Weights of a small model that answers yes/no questions on an image's attributes: fusion encoder norm layernorm.
Rows from block 5 of the fusion encoder of a small model that answers yes/no questions on an image's attributes, named by matrix and row number. Rows with one number belong to one neuron. Each number is 128 + 32 x the weight over its row's rms, rounded and kept within 0 to 255. All counts start at 0. Numbers have three digits each.
After each neuron's rows are labels from the 100 texts, of 14976, where the neuron reaches its highest value: "tokens" is the input token at the peak. Only what is clearly more common there than usual is listed. The data: scattered letters and digits in many colours.
# fc1: MLP up (fusion_encoder.blocks.5.mlp.fc1.weight, 384x192), inputs 0-191
# fc2: MLP down (fusion_encoder.blocks.5.mlp.fc2.weight, 192x384, transposed), outputs 0-191

fc1.337:121128128128181048128151128209128113128175110128255091128128128111087128128128128128128128084087128128175115128093128128128088072194100065128128189090084083140128128060169108128128128128128128204131128128111128128117104045128150163098061192128128118087128128067128128128133092172047128128128128134128182128128128055115128163147128128128128109118187128128121112128128114128097128130128128169196128128128091108128128157128073128202128128128128166071173071128128119128128128186128128128128128127128194073172128128167128128141128128128128080128128235128080128128175128187128128105
fc2.337:146128186128128190128128128128111128128100128128054128128120128197128128090133128127187085128128127128080128128128128166128128118089165128128128128135176128128128128191146128105128128177128092050078153128178106128036158128084128128128198117128114128128128158232128059194128128117128041137128055128177128142128221128153128091128128166128143128128164133128128216128128128136128128128128067062068164128108026128128175065128128128128119212128128135128128112128128061113083128128128128128063128119094100128128163128057077128128128101128163128128128097143165154162128128111128103128
tokens: "the character I"; "the character 1"; "the character Z"; "the character 7"

fc1.383:127128128114093128128128128125102128111128128153128100177128128059128128157112128071148087112128125128067157158110128138128170128171205159080108128158154128128160128128155072121085093128128107048176128128166128128153128128128154097103165068163106078068128093083128119128184074189061128070128079063190128177128128128075128128092128155153128182060179128118110128128128161131126151092190128185128128160116128128128088106128094128128092128142128128156128128161119152116183128195128128086132205128171067087178128128128158083128128145128195069128201158128091128211128182171128128151
fc2.383:145128079128133085149178128086087128128128084120075195128196084080166128073205108029161104087109174128162091128143168128128128132173051128200111128154128128128139128108074150128172110128128095128156128128128171128159128128201128094144103143132128148128128186128066128087104114137082078128140128128128084128128100167171044153128128128128175082121200114128118125128128119128128128128128128128128118128128059128160112163123181128112196128128085183177176168173117105099164094107074128119079128128115128128128148128145128128128128128128128049083077128128178128100075128035149128110
tokens: "pink"; "yellow"

fc1.19:104103128128128150128101128128128142128184128098128128117128128132067128122128093128128128105146128128128144128199192128035108128128128128128123112128072128074091128106128128128084128128128128128115122128164128173128102128128156205098128128128195128119128151198165128128145017128128106128148128128135128091128128064128132085128174128163160128134133142084150128215120073127128165101128128128128128000092130128128164060182128049143150178128128101089128128128128128128165128077121088071128166128097128076066072094123087161139128105030064128062146142129128160209128128128128128104
fc2.19:128228128128164128128206128128161129128089099128128150128111128128128128189128153148128128131128152123077128043128128128128128091128133172175128190128085128155122197128170149128092101128128128128179128128175047125140126141128128129120128058078090128142127128060128128128128160128199128128172128128128128151189148156128128128092128128033128160128128128174128128128128161147089073160134137128086128248128128128201128128106177176128128128128128147128071128128100128128100159209128167205097128128128128174128128128103128101128128128221186128085128128128119128102108213128061128168
tokens: "white"; "yellow"; "orange"; "pink"

fc1.347:128128170128128076175128128086128190128128130138117158128097128143098128154128038128128128128128128160025108143128136099128128128188079128128128082095180128100128128128184128128176128093112128105128085128128128128128053128128128066103128037203191128085128094128129128158178139105128160128103128098120158128128128128128128128093187149128137123128128128128155176128101128042186151082128128218169088125128112127155151128128128028128128189187128128195143128128095128155157128066116163159128128128189179128128140136179113128086128054128128097122175136128087128201128112155173128076
fc2.347:128128097167128188128128161128058146128077082160092147128212104128128128114128026122128113154128129128128128169047128128150134128128100128076186128128146125158104121142128128084153128128128128128128164128128128128128128128128128163128166129072074128128112128074128128128128123141128122128128074076128128128128128158175128128185128128149149057128112165128128128186128195128128059128128067132051226132102139128169128148149016128088131128070128128128121056128128137078128128128197128076166128128133146166128093106128195179145128128055128213165128102128128128128211180128128128128
tokens: "teal"

fc1.182:121092128092128128128128096128120183152172128128177158128077128128128128100083071128171144128062128128128128099072128096173144195125097093150083128174217128154160128160128128128128128128062112176160128128079128128194128082128112111128128128128107128099167128128117128202128128128198128114128051109128128128174098128128128128130102191066128217128128128128128114128081175187128089098128152194128157105171128128182129074128128128159096128128156096128134180128063128128103088128128128106052035128128128128128128169158128109055128170185143128128128189128128128170084178128054171128
fc2.182:151128128152128128186128128128128128128063128128094128095129128133070141040128178128128126101128073128064130185241128128128115085128128089128124172032054128128100048080128128128139128064128157128086080127203128096128029128128062099121128128150136128128128161128128160056128076128093128128129153097103128137128128159128157187128128051128128128161110171128187127128147073066163120109114162100158128128093148128059070131128092128128083089122088146177163095079109128128128128129143089160163128092136128128128128122106148128128128128128080158128120128128128128128128034128128112159
tokens: "black"; "blue"

fc1.38:119053128123148128047128057042128089141090118177134191181128177171128128128128099128108128119138211128128121095097128186201046128128193128128172209077128128112128137095128128172128128120128163083128128128167128128075173079100128128128110128128080128074197128128135150128190128169128128128128128128210177128128165128128128128189138146208128128128128143128128128128209128128197055161128128128128128159086128128128128229128128128128140128128155110184128128128150091090083141128174183128093128132116123128182096120117163128144128128144168128133148128128128128128073128125128128171
fc2.38:152128132173073068128197152201128103095128184128128100114131124128128128128118092158163128099128061128169162128128128128128128199077128128128128128178116128045173128128170128128128128128128128128128128128100128128128128170140128193128152084128128188170115128121128128128128128128128191128128093128128128128075127091128136128059068128069128112128128084056096080062128168154128210035128108101091128091190085166128149061128173022128128128143128128128128128128128117096128128186140099128064128128128128115128128117139128129128066128084108104128096059082128190128146134193057128093
tokens: "white"; "blue"

fc1.12:128197128128128128101128148128146177128080156161177052128128169128193128168128128128175128095161194168164085128195128128128141167174162128158128177111045066128128128122092128079128171125128175128128128128134128147177145128119169084071092128128128128128128128107164128128128128167078042128128146128128072128128128147067087167128104101101059193088128128128185155071152154128094077185175171128128116170073128092065148170128133074128144094064128128115120128129128128109074073161128103128128128128128182128128128182163095161128128181128128128094128078128164104068128178128074128128
fc2.12:128128134128128156128128128128149128128144128095025197146123054128128123027128154150128128128128094115105128145128143128128128090123063136128128099128206128146102157128190123092106128190096170128128128182128128128100159181176128136128143128128128128128128102128072128128128178057205143118097127128091103128128128086128128145116128128175177154190128128155095128128128175173128128130104062065128244117185128128186166050128128192128107128173104094122109128128128128128172211128100123128187121101128128128128128073083162182171128104111113128114127128165085095110177050128136128128
tokens: "black"; "yellow"; "brown"

fc1.274:128100128034131128128128128108126128128128128128128071128097083128172128081128081128128067111133128128188158128091177128128128128128094128128105128142117223128056128077104128172128128128128141140050128159066128128128056169128149128067128128085163131119128107128128128160128128165128128128128128128196128128128128168158128226117129137128128163128161123128115128077128124128152128197070128170105128096128128183128128128130087244128128128121182119128128128158129083128100188080128107096128110150128176103153203097128128042128181128128128086059154123115128128131128202128220071128
fc2.274:172128075195198166128085120098090078165128128088089128128128128128057217128128128126128128128143128128128083128128128128128152128166070128128188133122128038128129128151188128128128108159128153060128169030128128098128172170128128089239128128128168128146069128128129120188140128128128128128144124129084128099205148206128128113128106128202128065208128168131192128128122112128128147128128158128024128128128149118128134128128142095128123187128128128128149128086096101128128128128128128180157128077158139170038118098128129164128153145128128166156173128128128128128154182109128128136
tokens: "blue"; "black"

fc1.318:165128128119128128117128160154128046163128156128172128081068105099081181112128128097136171128128128134156131128128128158084175154176112132168196143173161064128089128193138128128053128144128162128160128094128128170128067084115185128128128151123105084128193128128128128128128128237088046123128145128128114099128128086128128104128171128128175184128133091128180158128128193148181136128128128108128244128128162128193091133128086099128166128211128110131128185128128155128170128128128128105128128096128157128082185121128095128128128088110128043128161177083128149128128128128203128156
fc2.318:128128128128171077080128128128131156079079128128128128128255226128128128128128128128128128155055128073194090098128097129058128128128079128166128157128128128128128072128076128128128189165128128128128155128093128162128128128128128093176154128128183160128188128201128128128082162080145133128128137102073128128128049128128191128128088051186204128128128140128129148150128068101128074103128068128128128128128189175112128128128145128161097030128128128128128128128093128174128128053128128174128128110099211128128169128128128128160128128128129128068128119128128128128105085128128071075
tokens: "white"; "pink"

fc1.161:087157067128128128064128128157128094128112128083128128227128157093128151057134177128128128155128128128128128128076128128128128128128178128128143056146155193128128128128128132232128128128216197112128056128128128128128128083128096144128180142128093128123128128128109128163128128128128128128128128189181083128128128128068128128128128137171128117072128128128128128193128128159128190146128121128111189097128128168190128184139128064128128097128128128128105143125046146128226188128219128128082102128128200128071142128128172128149041144043128128102128128128128128128128128167166142109
fc2.161:124128147111120128177128128128128128034128127148128128128128129128128128128128065074128160128128128164128198128166128139128128170180108147128128136082128128185128128197011092128128128180128107128186128128128152128128128132128128128128128101148187145137156128123145128188120140128128201157171057128128128128128195128134128096128128181150128092128128128091179128128233128128128076064063075141092102103186128128128143064128128191128128071128128128128128128188128128085068071074087158070128128128214128108163128128128172128095128106128128146134215128128128128094208127107086128139
tokens: "blue"; "white"

fc1.120:128156141128128056128128128128180128128152183128128128044128128077128128148172126128128128177105081163101128106128128128109128141128128143139128202053113190206147128128128128128162128128019128128128154051091128105128128100155128149128030134128128128128165128128157128128128018128142128128056124128128144128128128128128103226128128128128171128110148066150128158096128128128182118128179128128128128128128128128128128128128188128083096067139196128128100128128128149052128170128128107171128128128161145033128080128183128107128153128130190128189128210128128128146093193096128128128
fc2.120:069128086128153128170131182237128132180128117092128118142128128091128190128111128128067190128128128128128128190128128158130128090092160128126098120128128128128128113081150158164128078139128157139128099188033119144128105097099128194128128067071070128120144128137075113128090086182128128128128128086128128156128113128073128115183128094128104104194128136128148093128128154154128128149128128128128233136091162129128083128128043128139128128138180108128186128111137170128128128196066128128128128125107127154128058057056128128128082088187128128209128128170194128128128161128128087134
tokens: "pink"; "orange"

fc1.377:128162176128076149128070128099128128136128145126059128128128143128128173128128126036194068128128182081128127128131128096128064128128128172093097046128128160128128100099128205128128128166160118128201187049128128128143128128128128172088159112075185078128094146095128128128128128128128197076155053128128182110128128148206128128128128087128085128128128128128155128098075243149128148128133093128128128128128143128146128195128128108157128128128193128146128235155198128167105128138128128128101146160112057168128162074128128130181128128128159112081128128128128145128172128128128128128
fc2.377:111162128128128128128104085138128128128128128123128171128128191128128194104128128146128128136128128128084161103189128156199165115128111128128128066128167045193128145128112102128128128177128128127128128128187128176075055152128179128128107128204128128108151126175158128082062128152092128128101082128098088073128128128128142163128135128128134128038128109128128128128128128099128128128128128128193128128180057128096128092128128216215128128128132183128158101094128147095128169128128091128093108112237128128157128151128128131128128153128195050128176128190128128128030124062179180128
tokens: "black"; "purple"; "yellow"; "brown"

fc1.356:101128128050134128128065145209128170128128155128141128128128128090137174128128237128128128135178128186128128128157128143128128128121134127128128077128128128185191128128178095045105172056058175134099142093209128128128142178128168117156129161156158128128128128128128128168128167079128128128186165128128041102128128128128132172091058128128128089128128140114128128130128098128128138128186128128164175063128127164099155084128159128171216128128130079128131128098098077203128082128128128128163159128095162024128148128128128105157095128146128102107128128128181106172190088128144128158
fc2.356:142183168156147128160128193082128128128092189128077179128083128116082066170128084104128128147046128128188048157128140128128128133179128128128128166033221156128128128083099128090128128128040128128128128128128128128105128089082128128128128126128128128128128134037128123128169102147128128128079103113128097128128128128128045128128176145175176128128128176128128128128128150114165128128128136159126197170128128141081197128128090128092128112128199106128102128128176169162054088128099128128128128128100083147128128170128128128128157128128128093128056077128134128049169128128090211081
tokens: "pink"

fc1.298:128029128082134211128128174128085083112128128128094128128171101128128128088169128128128128128128212128128128049128128120128066073128136145128170128128128079098192128097069128170035128128055166128128080099128128128128140085064128106072143087132128121128128128128128127128128128128128184113152079124128128084067128128130128039114118128128128163105103128071128128128187128128128128121095147102128135128128063179128098128128107062128067128128128128128072199102095176128091080128190128164128140098128162128187217119128128128131164128128098128128128128128128165180128128192145100065
fc2.298:128169128149128148128128080128181128128091058078112188166128128128128128090127057128128088084128086128097143128128087128079160128128088128128128114157128128208108154166152098056161109128101128109105128081128062138104094128128164253173128157128128040075128093128128128164128128128128152129128128128128113128139128086128128164086128239128152128109128128204044128128171134128136156151128128165147109050128128085128128153183128128091178128128128156097196039128106128128128128128128124140128128128128128128128128106087128233128128090078067170128128128115128153128130145081162128128
tokens: "blue"; "purple"

fc1.5:128128157106128128128128158126128070128128095128172128128093175128128101127128128128128128018118169128133128096150177128128109128128100094079128128128128128191128168053103073069104149128127096128034045128128078172128128097128128128059020128128077056100151080153112099139116128128128128128095128190128128141147199128128093128128054128128128128127128212127128128039128128100128128128128128128128128128128083128216128128128080116218128111128196103139073128128128128139154151128128112128196162128128180128128123147128120128128121106128176092128128128128128080075128170190128180128
fc2.5:146107128128128187142128078081128195144128056128091184128188091128128133128128128128128128186081052128066121170128093128194128128128128128128105128128128124092128053149128128200128115128128128128140175056047128079058185195128128128143163128123128140190058108177128128114128128097168092128128128128128141175128103037128164047155128102128106112115171128128109196160179122154128128081155128082128128128128141101114128157128128128069191128128128128128128128128184157128128128128128151128075128128128128128062128128131144128182106102046094128119088105167128128149128028128109128107
tokens: "the character 1"; "the character Z"; "the character 7"; "the character A"

fc1.145:106208095128101145128128128112128138128066128174128103128128128128128128128100153128210017148017128193133070121128157083098128132155059128116128073128084128105128083150118101128222128128128128128116057090155100128128134078128128128129098128128099128128128128128199128128128088181128165128198128128218101128128212128141128176128128128128128128128078128083128128058080128121199128096181075128128128128128128200128130128128128128187128124128128128088128128095128128128183128164096128128193192083128128165128108128128128128128128129104128047128128128112084128083128130128174145128
fc2.145:128128164119128103076128128128160128128128128016128204208128040128128073128128128084114147061203120116128167128128101224160128128173159147132068128147102132128117128148044106160128167081164128103209176128128071199128128128128128128195188054128128128152128128128094128128128128128081128128128080128103202178098106128174090128128128093114128128170128157159148182128128152122128128128135128114201128139128145128128128141128088128131106135115128091128128188128179128128128130128128118226128076128128128128149128128103128141128128128065128201090128128128128128133128144162128128206
tokens: "pink"; "white"

fc1.311:089128128219117128128128128128128128128151139128073189128128128092128128128094167184062179176109128128070128167075113105124128128128128128128175025128128123128128128128128163128128128128128011128171128128128175128128095150070153176172128128128139128109128128128128185118128135082128214128084126128176128128128127128128128128128154128196198056128128128128128128128163128097137128122247059178128163128128128073129128081128128155091128128043128098128128233128128128128128128128128128128174128128031128156154135128128128128128069171189128128128130084128122128128128128128067128128
fc2.311:106108146136202120128128172128128128119066128128166128128061132147128128128128187128128141068135128064160128109128159179128128112128128128128128171098128128130128184128157167176179128144128128128081139127084058128216066128116074128128128128128138128170128128066056111128050128128185055128128128167128128116128128127057086128128159128176086113128128128052128131078128128109173128128128147128049128128080128128097034128128055128087128128098136128128128128128128170128173128128128106128183128178128128128023128132122128128207128141116079128154128155128132128128222128176128157066
tokens: "white"

fc1.231:128205128161128128128095107128138129092075126128128128143128128128128128128128173128092128128089128128169172174128128110128128128094128201107172128128128098083128082153128136076040118116096128128192222128128124123128128128128128128128062066128128128128169168138190078119128128122168128165128128070068119160057066128128164128128163128095128099108128128074128128128111128124157128128128128128128118082171128128086128141128144128137128128092128049176128128128128188217109083128128128098128128128128128128128090117214191128170060050207128057128128135128128128128211128081206128067
fc2.231:128128099128152139128128194169189174125128225140093147128119128128103086163128128128128128128115128128121128104128128156128110043128080049128105115128128128128093128148056121160165128128166128128128078128128128191128165147128191128181180174062143128115109096128128105108128128128128140068124128117128128128128235128145084074128092148128056121151128114128128140128128171128044128164106128146131128128159128128121128128128128128031139072149090128128128128077188081063128128091128080204128128095128150047169172128128128128120154176038128148140128103128103149128078128128041128128
tokens: "pink"; "the character W"

fc1.39:128128128128128118128128128128105162128128161106128128128103128128148096181117021128147065128128143128112128171128142128095088162128128096093239128158077128128128090146128192099128118128128140135152128128128073128128096206128128128128128128180128159099128128128128128128128064179173128128167128128128128097111183067083128209128128206128128079128128083255128195128146128163128128128148153104080085128128128120044128124155128128174128128128128160128082140205098128193128088132204128128128051164128128128178185162132128128128128079128098128165128128128128128193128182123166128128
fc2.39:128128128128128171128194137128124116179128073128128128054193081128128153039128128128128246114063084128128128128128050139128128064128128199158128128098162150128142045149116119128128175147128128160176128094082128128099138128128128171114162211084170105128128128128071128156128159128049218140128092128128128128128108128159118095118116128128120128128128128005128053145160182110128128128153109159168128189128128128091128161086147128128152166128128128128094128094128128128062128116128119128153205106174071128115094128152128089128128128128128128124128128128128128128128128128128186193
tokens: "the character I"; "the character J"; "the character T"; "the character 1"

fc1.101:069084092098180128154150062072149114128128172184147156128128128128094128128177113187154128188115128128082128152143187128128128111169128085128074155042128101189128126175128128082128134178128186124128128107161172128129077190095107128128128126100073175126153143128128054122138108128128106098128128128167048128157059180128128162091169128193128128078128128138144128058128194132189128128128128168128128128128128128177145122128128092128128128229128135128205128169067159128128128105160128128128092148106128084100125129119087128172049108201128128128128128181113115128117120167171128128
fc2.101:089140128116148128151100128212182128128167179128093190052128128097128128138128128057085128194189128128187128105106128080128128128216128128140180128128128156128128128128171198128117161128182128128128128128128162175128195128150128144128128058107128115128123144128128128104158128155128128128176086128128128103128128128180128128100172085128128142128084121104128169147128128128116128128089128195036170128128128128105102209079128128128153115128178128168082128128128128161128128091051128172034154088196128193077128172154074162128207128128166128128128128128128128178088155066128128128
tokens: "blue"; "purple"

fc1.136:070128175154128079128128135124128147089057161128136128143128110054143228128071089128134128142128090128104128191166101128128109128179121128128128123128096128060128128128128128128128128128196128047174128128171075128128102128162128128111128101128128128128085128078172131082170064128113128138012128128079168128128111031128160188100174128128128128128171128155128128047081128128128128128137135164072128128128133089179128128128128128128128086107195128209128128128128174128128145128185128128092128087128128128126109128203173128128128177128128128082128128035081128128159128070128128173
fc2.136:122128128128162128027194133128128128128128081128128179128128128128093128115128128128128078128155189128171128118128158128155143176128128128162128128128156148144128187128128187128128128128128104128128202128085128128128128128128147160128128128128128128128128134128128128128075128134158175128128154128128128083142148128128079191128165128128019128128070169128128120128255128128115128128128178046128110036085128100128128154098128059128088103128135128128128250128250128143128128128128155128090128128145128156128034128128128128128128233174128128077201128128128128128128121128128133128
tokens: "pink"; "purple"

fc1.202:128128128128128128128107128128128128115128128128128086128128128135133073186148128084177173185163128128192166128128128100087128128137204128176128052174119128128079128170128098108128193174128128101063128128128128056128128128172128146196128080128155128128088046211128128155152080128128128085083201086188128128128128128128121128128128128128128140128128128128128128128028130128128128081069145128128190086128128128128128128128128128128128128128128128128173128066128147166128025128196116057128128182128128128112082128128065128128128128157204128093128105128128128128052159062042099111
fc2.202:128078128084128183128128128174096128128128193063128128128143029086128128194128182128080049071128128128128128128163128128115091133119103128128128128096093086128128128128096128128128128209156128128128128128128176128128128171128128128128128128128110128082245179000128128128078128128128128128128081128128128162193208035128128166128042121128093110128128087128106128128128128121101128152128128128128128128128128128128128088019128158128128201155128128128128128202128128066128142097080128149128128128105128130075128128128128128140128128150089104128157185128128128119203128128110128128
tokens: "white"

fc1.44:128128125128128200157128128128192091218128128108128128128128128168128116128117128128128128128161130185008128128170128164201128085108076176128125128086151190122128128112128128128159128099164109047178082128128128103077139128128128096164128128109128083130149128128214128167128128128083090088115128128175107213056128128128128232128152098128129128078154128117095128128128189128150128128150190128128128071154128079128119128154072121128128082128128128212164128129128156106123168107128147095123128128127169128207142128128222177128128128128128128128128113128128167128192151188132128089
fc2.44:128154113100091128092128142173062112128128128128057128128128128122128056128128128177128095096128128090165128228020128128046093187083128138148128104128128139128133128107128098161100156128128192141045128109128128128111128160102120049094115140128128128128094102054055128159192128089128189128128128128084141110128101169122100128128078128128164114173093085164128128073128128128112107128128051128128167188128128105128128075128125128128054101166128177128128128152164128184081148149128138128128128128147128128170128078101097084128155158096119204184128128128128128176194128128067128155
tokens: "blue"

fc1.154:060128153093128150111062162171128128128128104146172128128187128198111183128110053128128091159085128128128171149088128128194128128148036115178068128054128131113128128128189128204128128175127128128088132128039168198088210128128128128049159128114239128102154099128128162154109128149128128128130046184164174106128091156164128093128128128175128128131106128040128113128128128128077128086128111184128115128128125128128100086109175128128128128128169128128128128095128128150128141150128063104128128113216128128123154128128197128120128128099128128128128128116128128176128128139125128128
fc2.154:128141089078151128100080066168128182128128168130027117128094128082128107096128128128128128108128128120086092128177185188128128128128123128180128194146096172174061209095193128049122128128066143128122138073128084128128097128128160150160128139128059128053128109128132100128140100097128128119075128128138118128128203200110126128128105096128140130128128128152090148128116128077179172105214128128018128128128148126085128164128128163098150128128046170088135106128128128128128153128128128177128123128128128128128128131197128128109128128098106167159081128178177181101128128128124128193
tokens: "blue"; "brown"; "purple"; "black"

fc1.142:128128128057128146128156139166085182179097128113145139091128128128190048134128128155128128162128109128093071128154128077128128068156128128176128087057128128104128025128179128076132128076128128115073128052140128073128128118111128128128213120128153128128003128148128128149093128140143161128128146128205128128128068128079176070053128128089128083126051128128166161102093128128128128143101096176128128128089166115128128128138180128131128128141128078165145156145143075142128100082128150164128129128128128117090160128128153088144122066128128031099128132128128128154128128191128153144
fc2.142:121128128174128178128101128128128128128128128143109136093128135128102128109128103037128149114101128128105087128128128177128128208171110095124128194128128128128157147128092153144138128141128194128128128128087128175128168072128128164114080154128118128128182191068140058128153089128128077128101073080015077127128130142128128146153128189157128128110175128128063128128162128048186181147128128128128165138185052175172137146128128128128221143133207170128128062128128160128166088128128087080120128128128128130128128128095107158128128170128128155135094083111128128065128126026128177128
tokens: "black"; "brown"; "purple"; "blue"

fc1.366:128128128145128128037234085128128128128170128128128150104128128128094128043128085128128150192093128128155139150099128134162128128128128142128186181128067128086154128128082128128128128185128191128128083179128128128128128128128161128128118128128128123128128128062128128128078186201128043128097182128105102128128145128078135128154128128128147128128112170208151128128090128128128165179128232053128128176128128128074085170128128104128128128191082189115189128128172128128128089128097092128128128128128084083111128128128128128067071128128172128128128092128103128164104244070128128128
fc2.366:128128128128128165128049128128051128128128182115128081182153177128128128184128105128181082128128128128059128097109128136128164128128062128128071065188165128128128114128217128100128109192128100128128177068174093128128157094128128128068128128128155088128168128128128128163161084128141201120128108154128165128128128128147106128128115128128128093169128084066031121128103128128108153046128128190128128070109128167190128128128173128176128128079128192128081128128128124128051147118174160134128128085128179108128128128128154128165166159161079064179182128128128128156128045128128100128
tokens: "the character 1"; "the character T"; "the character J"; "the character 7"

fc1.124:128128064070147149171054128128128128126128113128128128128128128148075097128128074128128123128021128139143174128128167128135128106192128128128128128138140128145128128128128128091161128106128180128128128144096059064090125128128128092128128160128128150182128186154128128097128128124151185094100128038128128228128128128118186150128079128128208165047128172128128201128117128057128128128128057166128100128128128091185193128117164128167216063123076128083128128128128128021128185128128128128128128128128128128128086128155128155128068128128188128128128128078124140128128128099128128184
fc2.124:163012147159128128128218156128175128138121153139177171128128128128128128128128128128153128104196096128128094061128128128078128111076168128128143128128100115128099128142074128150128128151014128141128100128128128213128149057128128179128130128123089127064176128128128128179128081128128124215147128128189171059107128085128128109128128094103116075183128115134163164128128115128128072141128184128128131100128144128065128148194103128128053188128128128128128128082128128221155092149128090144128128128078174130156128132128049113128128128128128099128128128128139101104128183128098092062
tokens: "the character I"; "the character T"; "the character 1"; "the character L"

fc1.56:099161172128093190114079128186128130142128080158128128128074186093128149128172128128128128128072174128128197116140174128128102100155178111128128112128128128128128128128131128157128128189133128128128209128077087128092166181128128128129047166124128128128128110122084128128128143128180107172128128128170128128128128157128162128128088128128071128128128157128128193128152128128091128128128126110166184093109166128133180128128128169177112139156165164132128160109111114051128128072128113128128076124058126128171216128128128128128044136095128082097224176064128106231190070159179157082
fc2.56:128103117202160071128128142137152180089171143051090100047128090128128118128068128104128128104128128073128107171128128128128147128128105188128128169128128080128174128108164092179097109117128143069193128077155209128199128042128128128156157128128128128083128128128106119171128176159098128128128128128128128128128189128094128137128128150128128155128128186128092153222128125128197229143164116128128128169135128128079128163163128079076128128128109075084148119187126106084128128199074158128112128071176128165101128128128095128128128128152128128182128128128128132086101223128128142090
tokens: "teal"

fc1.327:128115128128048137131128100109076130164203128128128128093128175159145128199128128128128134123104128143128140052128128180128128122128184128090182128128128172128116114128128128128128111128134117150128128046140158179058115128128091187101099128128128127147158128128129128128170091074128128115104130128192128128054128128121128128098158086128151128128128174154140128099128128140128167172177136128054128128147136188187203185128077189146128078128061064128128128171128113181128070176102128128128128111068091025195128128147128176180153142084093128083184065158169128161128128128128098088
fc2.327:168128136128128128128078128147128128128128169101128137089135128034128110128128128128128128080125158115133153146047128098130115128110128091158127128128103131128146128128088122220128128113171140128131128128128097083128056128184091174128167128128128128128152159128128128112128128128128128124128107059141194039078128128128179128136126177044128128155094087128104128128137128169071103168111095067230102128128128197128128091092194128128188128146153128128128122135113065074059147136110143064101128128102124128128145224085128091035128118218128128128074128194100110128123128128108128128
tokens: "white"; "yellow"; "pink"

fc1.191:128128128145140128161128176110041128137128128128119069117128128067155213128110203175127128179096163128062101063092107117179160160088161161128062142128128150128128128128128074128128128237128128098146128189128128128075128159128128128128139128147092128128128114128199052104088096123128128128159156124130096128166117128128128128109087128073185128128128162082128128128128128128128155126098071145087186128128231128128128057087187128128161128044082128120128175128128128128128193128157152159090128128128128085128179128140128079111111173070128070128128128061093128128128093128162128109
fc2.191:161128128128151125163128128128122185069195155128128128128072128177128097148128192128064111103136128128131110143128128119128128092128128146105197116041128050128086171196102148128128083128085128136128077070041128128128128187133067128125128113103128148128128128126162128141128128128078128128128085128128128128114128144103087075198128129128099109137151161146168118083128128128128096128128104080069128143128128128146128128128140217085128111128084161117128128128128101128077126090062076128137128128175201128128164088128198128128040128180177128128147145242137065128122128215128128128
tokens: "blue"; "black"

fc1.237:109128128224181096128128103128092180133128128110128128077128128000128122128128128120084128161153128128128117099169128128079056128182076080128148128120128046164128128124128210128128128128158128100128135216128118128128132185126167153128128216128128065128073128128128116128128128184088128148128137128128128128193128128128110202147128128128128128128128128128128161113128128128122074128128141112166177128128128112128128128128093215203143128128159154128128037128128104128128199128128128128128202128128128128122101128128128102128128128214132128128179128055128128195171089128128059128
fc2.237:128128128128119128132067128126085078178163184081128128176061047128083128155128088128128175020128128128128189128120152128128168128128123128128128128097178124128128153085128036128128119128128128128171116082128135018094128128116109124128071090128128178128190161114128128128083183128104177128128128128128108148093080214128128059076125128128120128128128128128128091213180128129180128128128152128099122065128128168128128080128128169063128131051128101135117178128116128148128128119061128074149128222161156159130173128128128128128128079128128128128128156181128160079128128128131128128
tokens: "teal"

fc1.69:123128128117100128128057128090088189128128128128128128128128144128128109117132128128110128128128139128137128088128090085144111135128128128117081130128172128128175086072148142097128128084150128084147091080102128072072096149128128128128128128065128175128128067112128181128158128107128128068128182128128102161097206232074218128172128128108061164128150128175077128148128128128212150154121128223054071172190106109052108153139128087128128175128128089128160128128085143095133154128128128149128128144128072159128154158128149128128188130128118128162225093203128128185128126095135128128
fc2.69:119128139128128128101087040128194128064128124128122128128202128096128169088128128128128127151128128128246128128143056144128128143097139128128128128047072128128128061128128200090128128189128128087128120187130128147128128188143128195128187128146128128143054046128128136128128128128128128128093128171095151128240150128081128128128128118128126142128096100021220128128183147128112128128128131166153167140128128128128123128083123128128091128128128128128148126089128128206128128111128128128134055128128122117128128128092128128156089184050128128125128083128128128128050128128128128062
tokens: "black"; "blue"; "purple"

fc1.374:128125128081128128128157161128128166128128128072136098128188128128205121128182128128128095092113115128084105128128149128128128172128116179128162128175128164164128128128166054128209128125048128128134128128093055172128128128128128094165128128128140122149183128128183188128151014128052160186217128128195128108128128177060206127111156128153128128090072187056128128140099084128128170102128147128120071128128128128122128128128163053128063128066128124128159128128128074071154128128128128128128083128128128128118107128163128128128204128151089128128073128109128098128111128132072095128
fc2.374:150190128150128128128128128128091095128128109166128128153128128122086069162060127128128108193128128167112128128200128068128128103172203037101128128128126094128128128128128128069033128128128128128063128128128128059200128128128128154087128128128128102128128208128128128128128191128128128128144128128128088128149210128185083206128128089128166128128128134185128128128171147172132101128169182128128164128128128128128128173168061200096187110235182167128128083155128127128128128128128134128128110128128097076128196065128149092128128128128128128085154096193128128195128127128164128128
tokens: "pink"; "yellow"; "white"